A small spectrogram autoencoder, trained from scratch.
Model: log mel input, encoder norm layernorm, encoder activation swiglu, encoder layers 12, decoder norm batchnorm.
Data: trained on songs of 200 made-up bird species, synthesised, often over outdoor noise, 39062 training examples.
Rows from block 4 of the decoder of a small spectrogram autoencoder, named by matrix and row number. Each number is 200 + 30 x the weight over its row's rms, rounded and kept within 0 to 999. All counts start at 0.
After each channel's rows are labels from the 100 clips, of 14976, where the channel reaches its highest value: "responds to" is what is common among them; "band" is the frequency band that holds the peak. Only what is clearly more common there than usual is listed. The data: songs of 200 made-up bird species, synthesised, often over outdoor noise.
# conv: 3x3 conv (decoder.decb.1.0.conv.weight, 96x96x3x3, each kernel summed), inputs 0-95

conv.80,146,220,194,146,210,234,187,173,193,164,134,172,178,187,211,153,199,150,180,160,187,144,192,190,179,214,177,191,131,219,193,230,195,174,190,223,175,234,213,220,192,200,178,219,230,218,192,233,246,185,177,256,166,171,233,184,178,154,149,196,176,198,238,189,202,233,227,279,205,177,197,222,223,178,192,166,248,202,212,258,208,208,242,198,288,196,214,187,207,204,202,213,184,247,195,202
responds to: high song; arch; clipping; text has "clipped"
band: 4000 to 8000 Hz

conv.0,168,157,207,150,213,195,159,194,139,195,196,194,191,169,155,231,168,160,191,181,204,213,200,189,199,191,125,132,181,195,230,209,183,217,240,215,201,184,205,203,177,226,144,169,239,263,222,234,183,199,204,183,138,148,242,163,213,178,229,219,186,239,228,255,212,154,180,203,180,196,180,202,178,176,152,163,198,222,227,196,205,156,158,223,190,208,175,158,178,279,201,208,192,217,199,184
responds to: clipping; text has "clipped"
band: 4000 to 8000 Hz

conv.25,194,198,290,243,190,215,241,174,210,275,151,222,217,157,208,192,203,144,188,244,192,164,245,237,183,194,166,211,182,207,205,239,246,242,159,213,207,203,213,178,188,192,146,190,198,184,201,232,214,213,252,246,126,182,178,189,188,158,185,186,178,189,232,228,203,214,207,197,221,152,193,176,208,188,237,217,196,178,216,201,157,190,167,229,206,184,192,170,226,166,193,221,255,258,159,182
responds to: high song; arch; first syllable: arch
band: 4000 to 8000 Hz

conv.70,212,167,166,178,203,196,169,227,223,130,209,185,199,139,161,214,132,171,175,188,195,208,212,153,233,187,116,182,192,216,181,228,218,196,168,161,170,210,159,153,199,268,172,149,241,206,189,193,230,221,182,195,177,218,180,189,186,218,227,201,172,155,218,215,198,247,194,219,202,194,219,216,199,175,278,186,204,187,200,189,147,150,218,164,238,214,215,185,196,213,197,194,155,226,257,172
responds to: clipping; text has "clipped"; mains hum; rumble
band: 0 to 250 Hz

conv.66,198,169,173,102,214,202,233,222,229,168,195,188,231,161,145,158,204,205,199,218,225,215,191,222,232,222,156,229,171,210,160,211,217,230,218,146,191,195,179,158,188,252,228,247,183,154,210,214,229,173,169,214,154,211,230,210,213,204,219,186,236,141,159,197,196,244,207,164,208,239,168,216,202,193,248,182,195,189,192,225,223,189,143,197,244,210,211,217,170,126,199,211,152,180,238,189
responds to: clipping; text has "clipped"
band: 500 to 1000 Hz

conv.42,248,195,211,250,181,231,238,122,176,261,194,222,207,185,244,172,245,165,180,222,157,193,187,225,199,201,125,167,174,190,202,167,184,139,194,233,219,183,218,285,198,197,162,196,215,236,187,206,196,265,206,184,193,174,196,198,206,158,158,220,210,218,257,184,212,187,211,234,159,217,241,197,197,179,243,235,182,186,219,154,199,211,219,222,206,222,180,207,212,166,205,198,229,234,251,203
responds to: high song; first syllable: downsweep
band: 4000 to 8000 Hz